Weights of a small audio frame classifier.
Training: muon at rate 0.0048, 7500 steps, batches of 256, held-out accuracy 98%.
Rows from block 3 of a small audio frame classifier, named by matrix and row number. Rows with one number belong to one neuron. Each number is 128 + 32 x the weight over its row's rms, rounded and kept within 0 to 255. All counts start at 0.
After each neuron's rows are labels from the 100 clips, of 14848, where the neuron reaches its largest size: "lies over" is the class under the peak; "responds to" is what is common among them. Only what is clearly more common there than usual is listed. The data: two synthetic voices taking turns or overlapping, over music, noise or silence.
# gate: MLP gate (model.blocks.3.mlp.gate.weight, 768x192), inputs 128-191
# fc1: MLP up (model.blocks.3.mlp.fc1.weight, 768x192), inputs 128-191
# fc2: MLP down (model.blocks.3.mlp.fc2.weight, 192x768, transposed), outputs 128-191

gate.446 [184  78 139 167  89 126 119 106 127 142 139 126  76 137  97 132 197 136 144 100 168 155 111 208 122 144 152 125 168  93 121  83 132 189 187 121 146 147 128 124 166 126  96 163 165  92 186 121 164 115  74 105 109 114 149 144 119 115 112 113 171 193  74 129]
fc1.446 [175 181 166 155 123 132 180  91 185 120 142 106 123 128 144 165  97 116  98 135 166 146 176 145 109 123 109 142 135 139 135  59 136 170 147 114 148 148 118 136 148 121 146 111 119 124 135 110 153 106 125 131 116  99 146 222 100 134 176  69 128 134 126 128]
fc2.446 [142 131 111  94  66 102 127  83 135 110  62  78  82 113  95 109 114 131 180 102 126 153 170 115 148 157 170  79 117 146 146 124 171 140 169 103 116 157 123 123 134 112 151 148 192 129 177 108 140 150 114 114 120 122 119 207 158  57 142 136  99 112  80 178]
lies over: deep voice; low voice
responds to: deep voice; thin (high-pass); first voice: deep voice

gate.614 [139 130 149 156 166 176 107 144  93 140  79 166 141 155 112 116 128 122 120  86 175 113 172 121 140 134 165 147  65 193 154 191 162  91 157  38 154 146 138 139  88 138 111 108 138 176 175 118 159 144 116  80 107  91 139  46 141  20  99 130 153 116 138 147]
fc1.614 [138 154 183 130 128 146 124 116  99 133 108 134 119 106 129  94 161 123 166 158 148  95  94 111 138 155 227 157 102 186 157 160 176  88  93  97 160 138  74 129 145 137 153 164 123 159 129 172 183 146 156 119 137  76 109 116 124 116 138 123  91  83 116 107]
fc2.614 [146 150 129 133 103 132 179 137 106 180 159 113 105 116 101 103 150 121 142 150 175  62 127 100 150 140 186 123 195 194  94 146 132 121  32 118 128 158 103 123 161 143 180 175  89 151 127 110 158 129 195 168 116  76  88 155  89 217 147  74  83 102 139 141]
lies over: low voice
responds to: low voice; first voice: low voice; second voice: low voice

gate.566 [ 79 134 109  75 189  62  99 125 154 130 179 166  88 160 126 143  87 154  67 102 156  95 188 101 126 126  80  97 104 176 123 126 107 108 119 115 142 106 161 166 161 130 122  96 140 104 112 146 145  77  97 151 131  80 109 119 135 137 152 132 111 122 114  76]
fc1.566 [142 166 175  86 102  92 144 162  92 113 125 167  99  96 151 131 184 156 100 137 139  93 122 116 116  88  98 141  84 115  91 176 204  93 132 142 194 132 106 122 191 175 145 114  99 140 129 120 173 126  83 148  85 108 126 152 165  94 150 133 152 121 167 164]
fc2.566 [173 139 109 142 152  24 108  30 124 145 120 117 159  46 141 189 105 115 127 113 151  83 143 137 111 154 143 170 125 126 125 102  49 110 125 112 133 126 140 131 137 112 185 111 133 109 126 115 175 121 122 127 134 113  84  95 120 176 122 127 168 142 158 106]
lies over: low voice
responds to: low voice

gate.718 [118 104 115 154 151 145 143 118 175 104 127  79 103 122 162 175 111 131 111 105 113 150 160  97  98 131 124 182 147 102 154  49 140  88 148  48 121 130  67 140 181 137 155 112 118  56 165 138 110 120 126  79 166 107 116 121  69 152 153 130 173 104 111 121]
fc1.718 [ 88 127 133 119 151 129 129 132 139 130 155 175 174  91 159 146  92 113 105 159 126 114 159 142  70 109 144 140 136  59 128 114  99 112 220 163 166 169 143  73 151  86 127 119 108 134 164  86 155 118 143 106 106 111 138 151 142  86 138 132  90  92  55 110]
fc2.718 [120 131 124  96 112 112 108 109 129 168 135 164 158 146 114  97 173 144 104  88  97 111 162 148  84 164 126 184 125 157 157 113 113 171 120 175 153  79  99 106 128 119 112  89 125 159 121 124 150 182 168 130 113 199  94 138 209  84 147  87 123 203  60  94]
lies over: high voice
responds to: music

gate.298 [134 165 109 124 101 161 117 114 161  84 161 116 155 102 154 111 133 149 124  89 142 128 150 138 129 108  83 163 105 141 190 127 148 104 119 118 134 174 129 204 142 177 123 157 109 157 149 166 182  57 107 174  72 170 116 144  87 105 140 155 149 165 136  90]
fc1.298 [110 137 148 134 178 158 150 126 134  83 162 144 176 125 190 177 148 154 113 109  93  53 208 160  87 159 108 130 133 131 120  89 162 153 136 176 172  88  91 160  76 152 148 129 142  91 159 163 118 129 161  80 123 176  81 140 147 143 178 100  80 136 178 146]
fc2.298 [108 160 197 146 126  88 121 141 161 162 133 154 115 141  61  79 120  65  90 157 163 147 171 108  91  97 162 135 187 101 186 149 138  95  69 102 137 107 131  78 127 137 104  88 159 153 100  96 187 146 150  89 144 107 111 140 105 103  93 140 171  64 116 103]
lies over: child-like voice
responds to: child-like voice

gate.654 [166 113 154 135 176 121 152 136  71 210  84  93 144 135 137 105 178 121 128  96 158 143 129 143 144 121  95  82 115 158 202  97 128 158 166 154 114  76 145 144 170 121 107 105 175  44 127 114  89 152 114 148 144 114 109 114 122 100 125  88  54 143 129 128]
fc1.654 [123 129 104 151 135 126 164 107  77 127 146 142 109 113  73 129  91 141 125 191 107 136  94 139  63 143 181 125 105 101  71 170 156  70 109 117  90  53 125 138 144 141 134 159 166 160 142 137 111 133 176  67 150 102  92 146 201 142 135 171 156 120 159 213]
fc2.654 [121  80 117  79 145 135 129  82 120 120 121 129 140 160 141  97  99 128 189 167  98 155 161 111 114 131 166 149 118 177  79  89 103 128  78 178 133  85 138 123 107  70 179 172 151  92 147 146 118 175 165 118 159 122 136  86 121 136 174 101  99 106 112 177]
lies over: low voice; deep voice
responds to: low voice; thin (high-pass); second voice: low voice

gate.727 [126  75 130  73 106  77 131 103 170 111 157 121  71  95 124 138  82 109  68  94 117 144 106 130 111 104 128 113 100 147 139  81 149 161 157  62 149 155 102 139  76 138 142 141 107 156 137 111  81 109 104 147 191 125 124 142 158 119 138 114 105 114 179 121]
fc1.727 [163  82 133 176 109  80 100 100 114 112 130 119 151 152 131 158  51 183 219 120 114 145 129 164 111 175 148 101 180  90 125 127 152 121 130 130 155  85  93 124 147 105  79 106 170 114 159 139 231 137 161  85 118 134 109 122  77 113 109 114  84 150 154 172]
fc2.727 [132 141 146 130 145  72 144 104 176 148  44 183  59 151 169 104  99 142 132 117  81 106 101 176 182  89 151 166 137 217 140 156 167 145 121 102 140 136 119 121 158 121 103 144  44 115 105 103 149 125 137 126 104  63 120 121  85 132 141 106 156 122 174 152]
lies over: no speech
responds to: background: everyday noise; stream; clock ticking

gate.464 [ 81  99 112 120 109 201 119 146 203 152 133 168 143 101 168 129 152  74  59 112 168 145  89 140  71 105 195 200 109 169 142 116 159 171 111  95 175 131 143  79 113 163  97 145 132 162  58 138 183 127 109 156 121 169 112 107  91 130 155 161 125 148 106 174]
fc1.464 [112 160 124  96 104 140 135 140 115 214 140 170  75 128 125 140 136 145 120 132  91 112  76  80  97 126 158 143 109  92  95  98  96 129 117 101 104 115  71 138 136  50  82 105 107  84  82 190 130 133 162 151 179  73 102 110 165 144 178 181 153  62 121 144]
fc2.464 [173 127 131 113 103  61 134  92  92  75  98 140 119 175  93 105 127 120 104 118 167  95 166 151 140 168 125 148 138 184 149  74  90 135 176  76 152 111 177 111 110 110 119 160 106 210 124 141 153 186 121 147 132 152 170 179 152 123  53  64  93 152 130 126]
lies over: no speech
responds to: clipping

gate.452 [103 123  92 155 100 126 187 168 124 116 119 144 119  66 119 117 134 113 159  84 102 148  91 107  97 138  89 148  59 132  95 100 121  98 124 124  59 125 180 119 160 130 145 151 133 118 113  91  53 123 128  82 154 168 160 127  96 133 167 117  86 126 125 171]
fc1.452 [103 178 162 165 120 113 154  86 100 135 150 111 138 129 116 101 131 121 115 126 173 149 149 153 103  99 188 138 198  99 115 126 146 123 103 112 126 110 121 205 150 175  54 122 123  61 132  89 130 144 188 127 126  91  89 154 155 150 177 109 114  92 119 147]
fc2.452 [163 169 123 121 154 105 162 133 152  61  93 115 163 128  84 160 137 146 133 131 102 145 159  89 100 149 154 130 157 134 123 160  99 148 141 118  87 209 135 126 170 151 126  90 160 107 122  96 181 179 109 162 158 150  96 109 202 183 102 158 175  31 116 156]
lies over: high voice; child-like voice
responds to: background: none; text has "her"

gate.192 [108 124 114 123 146 122 162 194  99 129  99 101 100 151 136 117  55 165 138  78 116 123 177 119 177 141 119  96 128 163 131  84  94 155 168 120 160  89 120 127 166 110 136  90 140 127  70 131 160 180 104 143 110 210 153 124 166 128 204 137 144 203 106  89]
fc1.192 [104  73 143 164 158  91  90  95 108 165 166  90 152  88 148 111 173 138 128  86 151 113  85 127 138 150 111 158 128  75 123 132  80 103  86 132 118 142 115  90 157 132 104 114 116 126 166 143  97  68 142 145 186 138 125  94 147 117 170 149 149  51 132 120]
fc2.192 [189  87 100 177 115 153 118 135 109 151 102 167 110 121 160  99 132 134 151  77 156 130  74 115 175 170 132 138  82  94 120 130 153 132 136 159 118 160 139 132 100 170  94  94  99 185  78 149 176 147 150 123 130 144  60 155 109 187  86  99 167 142 106  93]
lies over: child-like voice
responds to: music; muffled (low-pass)

gate.20 [109 111 122 171 170 159 186 122 101 117 128 145 175 113 142 139  88 121 155 130 159  69 115  82 190 120 100 133 121 147 126 129 145 134  81 148 210 166 148 155 163 146 122 177 114 122  97  89 127 160 176  79 125  47 173 113 136  52 116 150 121 117 116 181]
fc1.20 [ 86 128 163 147 166 161 159 154  95 159 101 185  83 166 115 106 146 125  74 156 106  82 113 114  96 148 126 116 168  95 138 149  80 102  78 130 147 182  88 138  98 186  77 148  81 145 147 134 141 162 158 145 101 133  87 166 221 125  82 129 132 172  94 123]
fc2.20 [132 123  86 147  93 157 124  88 186 125 162 113  86 109 122  68 101 136 151 106 131 138 115 184  90 189 128 116 103 134 136 155 106 145 131 127 108  93 204 143 174 162 111 114 105 128 185 147 108 140  69  80 136 116 112 165  85  95 196  41 136 147 150 121]
lies over: low voice
responds to: low voice

gate.108 [137 124 159  88 110 120  97 142 103 132 112 106 118 126 176  70 201 147 154 117 121 120  75 126 125 122 169 117 171  92 176 133 145  90 105  99 128 148  99 118 119 147 115 138 144  61 123 157 181 150 150 110 138  78 117  97 112 112 177 121  61 124 113 163]
fc1.108 [ 87 152 136 131  86 125 126 107 118 120 108 120 125 105 165  44 158  85 146 146  89 177 157 136 100 129 130 155 176  90 173 107 132  76 125  93 129 113 160 113 190  98 140 102 156 120 111 101 134 113 129 129 162  76 148  78 103 120 151 161  96 105 120 168]
fc2.108 [144 100 138 160 176 148 105 134  73 145 168 132 118 179 143 165 148 217  66 119 134 192 168 119 104 148 183 113  70 165  88  92 113 172 157 141 126 141 138 139 109 130 118 101 143 124 138 149 185  96 195 118 122 116 124 170 141 175  86 136 158  82 138 152]
lies over: no speech
responds to: background: everyday noise; second voice: none; vacuum cleaner

gate.18 [134  82 117 143 129 117 128  80 127 135 143 155 152 138 165 143 144 114 113 156 117 135 130 145 157 121  97 123 156 154 147  86 104 147 109  97 179  93 161 151  77  92 120 107  89 142 134 152 111 110 120  89 126 107 126 164 161 135 153 157 121 114 115 130]
fc1.18 [ 77 129 130 128 145 139 203 105 135 146 107  84 168 153  76 149 105 109 134 168 142  78 143 122 131 114 163  96  94 177 151 148 180 177 135  81  79 146 146  89 158 122 191 140 197 128 174 148  64 133 142 163 169 195 174 135 132 141 142 127  63 147 180  72]
fc2.18 [138  65 129 127 127 159  82 112 170  97 160  68 113 137 113  61 143 151 131 165 143 122 120 131 123 118 164 112 120 148 206 124 137 105 168 181 193 106 143 142  63 122 135 161 123 101 106 105 129 128  79 152 134  81 199 152 138  80 104 127 127 167 163 180]
lies over: high voice
responds to: reverberation

gate.767 [148 169 109 111 143 154 205 153  45  98 129  82 125 122 125 166 106  84 128 103 104 103  73 186 133 137  98  93 144  99  77 139 167 158 111 170 121 115 109 167 117 105 155 136 141  97 132  87 157 102 157 133 130 101 131 144 107 141 108 138 174  89 182 161]
fc1.767 [152 134 118 102 114 113 130 129  51 104 139  72  91 118 101 129 106 124 130 106 170  90 181 116 147 177 132 167 111  88 121 127 132 136 102 146 122  96  59 143 155 107 108 137  97  38 144 168 139  49 101  95 109  79  85 106 171 112  81 151 183 112 133 180]
fc2.767 [152 129 188 150 103 143 140 182  56 152 135 110 137 104 151 123 159 132 125 146 156 101 102  86  88 113 157 145 130 138 133 142 103 161 143 133 135 144 117 123 110  65 103 126  89 149 136 118 155 162 129 115 161 119 170 128  93 105 151  55 117 133 119 120]
lies over: child-like voice
responds to: child-like voice; background: everyday noise

gate.459 [101 110 137 180  98 145  99 131 131 116 191 172 125 155 164 135 155  98 124 134  54 145 194 145 142  62 121  90  94 159 140 135 126 149 140 126  95 117 103 187 174 123 187 141 168 101  89 122 116 141 127 101 141 113 138 138 150 105  85  74 128 178 170 109]
fc1.459 [142  85 144 185 120 115  79 128  79 183 171 116 135 191 129 137 125 138 166 115 108  95 194 104  78  47 118 129  89 167 175 151 114 107 190 115 125 118 114 174 122 111 180  83 137 144 125 155 122 173 128 130 187 137 149 203 111 124 138 109 145 130  89 122]
fc2.459 [142 130 103 153  77 116 177 159  85 133 108  92 158 130  85 102 145 187 112 123 157  89 168 110 105 131 134 117 106 166 144 139 116  47 127  98 139 111 136  98 115 150 149 178  65 130  85 142 113  90 105 149 118 149  88  63 131 151 171 175  93  63 134 127]
lies over: child-like voice
responds to: child-like voice; first voice: child-like voice; second voice: child-like voice

gate.363 [142 153 149 119 102 118 143 125 160  78 139  96  68 167 144 123  83 109 106 104 132 166 113  97  70 171 127 151  89 190 161  69 180 165 137 138 179  81 138  78 179  99 102 123 150 137 189 169 102 143 108  58 113 110 195 148 126 143 195 112 100 140  79  99]
fc1.363 [125 117 130 171 137 127  95 169 101 112 159 118 173 151 114 106 147 131 150  72 127 113 127 137 163  71 146 141 126 135 126 130 114  83 145 100 111 121 224  59 125 116 121 169 160 164 112 119 116  99 136 104 119  93 186 103 185 109 140 170  88 101 149 134]
fc2.363 [127 132 123 117 146  95 105 151 140 156 156  98  81 166 184 144  85 144 137 152 126 167  99 113 111 154 123 200 139 151 165  66 127 120 136 178 118 150 146 142 156 157 101 137 100 160 154 111 129  86  79 118 136 203  76 136 109 102 113  96 138 129 118 119]
lies over: child-like voice
responds to: child-like voice; first voice: child-like voice; second voice: child-like voice

gate.291 [130 134 120 152  89 193 113  87 116  95 141 141  96 141 154 119 123 194 106 125 101 157  86  75 112 112 130  41  92 114 107 140 164 201 172  82 144 116 130 117 107 159 121 157 116  60 117  84 111 163 157 147 126 125 138 125 148 147 136 100 131  80  92 111]
fc1.291 [119 138 106 178  57 165 152 199 166 162 135 104  74 135  67  86 126  84 101  87 168  92 145 115 114 101 128  85 163 112 159 154  79  98 138  95 118 186 103 102 130 163 138 129 112 134 118 165 176 134  94 142 116 119 125 170 111  88 104  97  88 174 113 123]
fc2.291 [171  79 127  92 149  84  35  69  67 137 146 109 154 134 109 104 151 134 141 138 102 151 138 127 107  84 175 135 164 107 130 143 106 151 161 138 143 137 121 139 170 132 131  91 132 141 132 139 107  91 133 125  64 133  82 145  82 112 156 146 156 146 112 162]
lies over: no speech
responds to: reverberation

gate.445 [114  90 148 153 143 110 109 108 158 137 119 118 120 146 151 141 157 105 103  86 116  85 150  85 141 131 116 162 132 166 127 105 136 149 156 153 153 175 203 163 143  96  98 136  60 121 123 167  84  98 154 152  97 197 116  65 215  95 190 148 186  82  96 161]
fc1.445 [148 141 123 115 130 151 169 115  72 113 161 136 145 128 104 123  97 139 113 173 125 175 102 161 118 122 116  96  98  85 117 154 145 136  89  87  96 107  54 145 114 155 157 104 206 129 125  75 175 157 107  79 141  59 135 207  37 153  61  89  93 141 154 103]
fc2.445 [154 124 186 158  77 126 157 140 180 144 120 154  54 141 145 133 146 147 158 142 184  84  99 107 134  91 137  77 158 220 118 118 114  96 128 101 126 144 123 115 130 104  97 189  61 104 121 166 102  81 151 157 123 164 130  27 180 125 186 106 107 101 120  90]
lies over: no speech
responds to: background: everyday noise; clipping; typing

gate.480 [ 69 167 113  49 112 152  40  86 101 123 116 135 107 115 168 169 131 141 121 153 208 124 116 145 164 126 145 152  61 149 129 159 101 157 139 161 113  98 194 150  77 117 152 180 119 152 146 126 135 110 137 171 134 103 104 155 156 119 154 118 145 100  65  74]
fc1.480 [114 144  63  84 122 146  56 122  86 122 122 152 107 141 133 146 149 158 144 142 158 106 135 143 143 112  98 118  91 139 142 153 104 151 152 152 136 125 174 112  64 133 110 150 128 113 149 139 125 143 135 146 127 112 142 184 164 122 101 170 148 100  49  89]
fc2.480 [ 84 152 112 158 120 160 107 177 165 151 179 136  89  67 112  93 105  97 137 104 145 132 173  90 117 158 106 120 103 113 197 103 147  84 156 172 107 184 128 103 140 162  80  96 146  77  82 146 107 187 145 145 106 142 102  82 154 137  95 139 166 146 134 144]
lies over: no speech
responds to: background: everyday noise; clock ticking; stream

gate.558 [ 63  99 106  80  92 129 102 194 108 127 145 154 113 131  99  96 162 130 142  97 148 167 136 139 119 165 152 111 109 139 132  97 173 100  95 158 138  70 132  98 145 137 164 159  80 200  99 163 125 170 107 129 130 111 101 150 133 160 175  84 134 161 130 125]
fc1.558 [137  90 134 155 109 132 117 149 125 156 112 153  79  89 115  96 213 128 153  57 129 183 182 138 126 101 118 120  96  89  81 124 167 148 111 139 100 121 112 115  44 141 103 162 117 183 158 107 138 137  76 168 161 125 101  61 145 126 162 118 119 107 143 129]
fc2.558 [105 129 108 122 121 154 140 126 124 106  98 159 110 135 110 122 124 156  68 103 135 150 164 125 186  99  95 153 126 114  87 108 154 160 108 154  96 141  94 157 142 127 148 198 131  57 110 174 136 120 169 128 103 183 108  89 129 135 109 124 177  78 173 148]
lies over: high voice
responds to: high voice; first voice: high voice; second voice: high voice

gate.760 [117 142  99 113 106 146 120 103 138 126 149 108 136 147 104 124 134 134 147  84 104 134 138 165 106 120 165 127 158 101 144 121  60  88 110  73 170 178  70 168 128 124  81 141 113 123 125  90 213 124 106 149 102 170 114 159 128 140 173 182 121  86  70 139]
fc1.760 [ 93 102 132 162 131  93 150 201 154 107 125  89 183 113 117 167 111 114 121 148 125 133 167 161  95 136 143 137 108 106 136 145 165 194  91 134 170 139  85 141 106 121 100 158 155 181 160 137 140 121 151  88 112 194 143 120  84  88 139 126  98 139 131 130]
fc2.760 [128 104 184  83 173 130 103 148 138 163 166  52 157 119 131  86 160 105 141 139 122 133 141 120 114 135  92  96 138 169 124 148 146 102 187 108 116 156 149  92 178 146 161 155 164 125 188 106 180 139 103 117  90 136 186 173 151 100 161 131 139 144  91 149]
lies over: deep voice
responds to: deep voice; music; first voice: deep voice; second voice: deep voice

gate.395 [ 71 184 144 193 144 115 152 192 100 128 113 112 114 115 114 177  87 127 172 102 153  99 119 144 118 114 132 116 137 112  81 120 144 123 101 104 164 181 155  99 139 170 162 130 109 110 132 132  61 135  74  77  99 142 133 115  78 148 121 107 159  89 205 158]
fc1.395 [139 155 172  97 143 102 101 120 187 171 151 144 184 119  97 110 211 113  70  77  87 198 130 158  51 132 126 128 141 122 170 132 147 172  87 148 160  83 106 165 136 127 118  60 130 120 121 152 109 169  67 147 117 104 103  56 150 120 128 145 130 110 183 133]
fc2.395 [118 123 151 127 149 105 117 151 155 116 116  89 168  96 139 154 133  98  98  74 128 160 101 133  99 125 131 184 132  83 168 107 154  75 102 157 177 137 140 130 126 154 104  64 116 126 124 149 118 168  69  78 186 130 130  79 127 128 111  80 115 137 224 151]
lies over: child-like voice
responds to: child-like voice; second voice: child-like voice

gate.467 [ 66 114 122 116 186 133 101 127 138 119 125 110 159 151 133 130  88 132 162 135 114 112 167  96 145 108 162 112  98 141 126  87  87 104 122  91  83  89 162 184 122 149  84 176 134 194  99 157 165 140 141 162 128 126 153 165 114 165 109 106 178  58 156 159]
fc1.467 [131 112 116 209 162 122 175  66 147 149 145 160  97 108 145 168 118 143 147 150 162 133 138 132 126 136 125  89 161 130 126 147 177 118 186 184 147 137 140 103 161 138 108 151 140  54 134 100  70  67  99  83 142 104 151  99 148 156 139 138 180 147  71 144]
fc2.467 [ 77 120 102 162 107 131 162  76 113 197 137 185 114 139 171 112 116 128 154 152 136 173  87  94 105 111 134  97  78 138 140 130 109 134 116 167 162 120 161 119 157 141  86 124 102 121  71 108 119 111 130 105 111 128 132 133 101 131 103 132 120 174  40 140]
lies over: high voice
responds to: high voice; second voice: high voice; first voice: high voice

gate.587 [167 118 107  73 145 108 127 179 123 152 110 104 126 100  65  91 114 157 165 128 115 132 108 143 141 164 146 128 148 167 148 113 123 115 145 161  69  88 146 154  86  97 149 126 161 169 162  86 140 109  59 166 139 131  80 119  79  88 129 154 151 121 164 124]
fc1.587 [190 134 110 229 141 139 145 116 125 130  95 117 137 134 142 158 114  66 110 156 133 119 175  64 121 119 115 136 117 134 135 140 116  78 133  95 130 128 128 174 138 169 129 114 121  97 184 134  88 133 144 175  94 124 113 105  83 156 108  98 118 121  74 129]
fc2.587 [114 133 124  83 131 129 100 137  85 109 132 132 142 132 129  60  85  95 104 109 153 128 113 142 133 193 150  58 121 141 122  86 143  93 158 147 100 191 186 162  91  67 200  54 130 184 143 131 175 104  99  68 171 119 114 132 174 108 195 145 113 169 161  74]
lies over: high voice
responds to: high voice; first voice: high voice; second voice: high voice

gate.284 [106 151 146  73 171 125 134 129 148 117 151 128 121 147  97 131 121 109 133  79 118 128 188 121 128  86  77 122  88  86 162  43 168 137 128 104 149 155 160  92 142 123 124 122 164 163 113 128 109 149 196 134 148 128 132 117 151  92 189  42 115 187  70 114]
fc1.284 [117 103 137  74 126 193 100 165 145  99  89 132 151  88 103 105 120 126 101 113 114 100 199 140 189  96  93 149  80 100 139  34  90 116 127  99 146 113  94 116 157 154 122 157 157  98 164  95 152 189 151 109 148 100 122 107 159 103 188  39 124 178  99 120]
fc2.284 [132  59 104 120 108 136  91 125 131 121 163 185  88 199 140 138 103 112  97 119 153 120  90  93 187 168 132 123 139 177 125 146 153  92 187 121 128  92 129 127 100 104 112  76  86 127  93 121 119 101  93 157 100 130 117 129 117  96 145 167 110  92 153 148]
lies over: high voice; child-like voice
responds to: reverberation

gate.239 [130 180 133 126  90  96 148 168 143 101 123 119  93  51 132 118 133 123  88  45 165 110 138  88 151  86 146 135 149 120 113 143 162 147 124 138 180 137 102 112 112 151 110 161  87 136 160 139 129 110  93 141 129 123 140  87 134  65 130 173 216 165 141 136]
fc1.239 [ 84  90  93 170 125 111 106  64 162  81 165 161  71 117 134 138 106 183 103 179  82 161 135  92  91 135 133 103  98 173 158 105 119 142 178 151 139  95 126 110 155 164  98 168 177 105 137 126 131 109 168 113  71 121 117 106 173 168 119  85 108 112 164 101]
fc2.239 [151 151 134 114 138  51 108 121  82 131  99 114 126 131 130 156 101 121 128 152  95  79 148  91 189  86 118  90 183 126 107 148 106 165 105 108 125  86  96 152  80 148 133 140 147 166  80 180  74 103  88 102 144 188 133  98 114 120  83 100 151 190 161  97]
lies over: child-like voice
responds to: child-like voice; first voice: child-like voice; second voice: child-like voice

gate.103 [212  95 150  61 135 145 166 102 160 106 122 112 174 137  94  87  99  91 157  66 112 134 142 116 125 111 161 170 131  93 174 158 104  74 156  99 158  96 118  39 137 138 179 136 108 141  99 166  89 110 159 100 157 216  78 142 142 120 141  42 129 159 170 140]
fc1.103 [105  80 155 138 132  80 113 121 118 120 134 140  93 104 119 118 164  86 132  48  96 139 118 103  63 139  87 153 145 138 137 129  75 113 116 118 159  76  86  94 130 147 155 148 167  69 169 173 145 147 109 115 149 196  82  94  54 149 225 127 151 108 144 193]
fc2.103 [130 151 126 120 138 136 122 133  21 124 150 160 115 168 167 117 157 112 179 209 121 102  90  82 138 134 145  80  80 132 147 116 110 150  74 136 117  96 108 152 121 134 116 178 126  73 115 124  94 170 112 128  71 125  89 114  52  60 104  99 166 121 166 102]
lies over: no speech
responds to: music

gate.429 [142 162 136 165 176 147 138  92  81 141  89  94 103  66 158  89 172 144 166 145 128 139  94 119 103 130  99 152 149 192 115 172  98  90 113 122 142 104 155  79 166 112 146 111 128  64 143  92 119 144 145 143 130 124  73 153 102 137 148 115 170 150  82 125]
fc1.429 [137 129 148  52 115 134  98 141 119 135 128 194 155 171  82 138 104 109 100 142  67 136 198 132 124 127 150 105 131  92 127 163 135 145 182 123 108 106 172 120 123 148 129 132 157 130  69 150 142 122 123 140 136 128 176 102 148 114 130 138  71 108 172  73]
fc2.429 [160  83 110 168 162 150 143 114 154 156 145 115 122 123 212 108 132  99 130 139 168 136 170 164  31 106 159 158 175 179 119  80 106 107  62 153 105 127 134 156 112 126  70 112 130  88 121 108 166 138 146 162 141 121 151  83 114  98 181 121  96 152 129 152]
lies over: child-like voice
responds to: child-like voice; first voice: child-like voice; clipping

gate.687 [121 162 101 138 182 166 108 118 131  95  99  83 131 139 193  99 168  99 143  73  96 142 106 118 135 116 119 167 113 116 105 158  93 131 140 129 146 134 204  75 144 133 131 187 106 153 136  79 177  82 123  99 159 156 149 136 149 168 132 136 122 120 130 229]
fc1.687 [ 56 133 168 173 125  93 136 123 199 136 135 152 114 176  98  90  87 127 153  96 150 145 179 120 122 150 109 133 154  48 138 121 159 109 138 112 105 151  89 151 135 121 141  84 134 120 146 174 101 138 110 154 122 105  88 161  88  95 121 169 127 106 128  53]
fc2.687 [132 168 155 134 111 115  54 136  92 159 124 137 147  80  88 152  83 158  98 132 182 131  67 161 126  87 104 125 121  56 170 147  90 153  84 123  69 163 143 113 184 166 119 115 147 161 166 133 182 100 156  85  92 127 142 111 115 132 142 157 140 146  82 181]
lies over: low voice
responds to: reverberation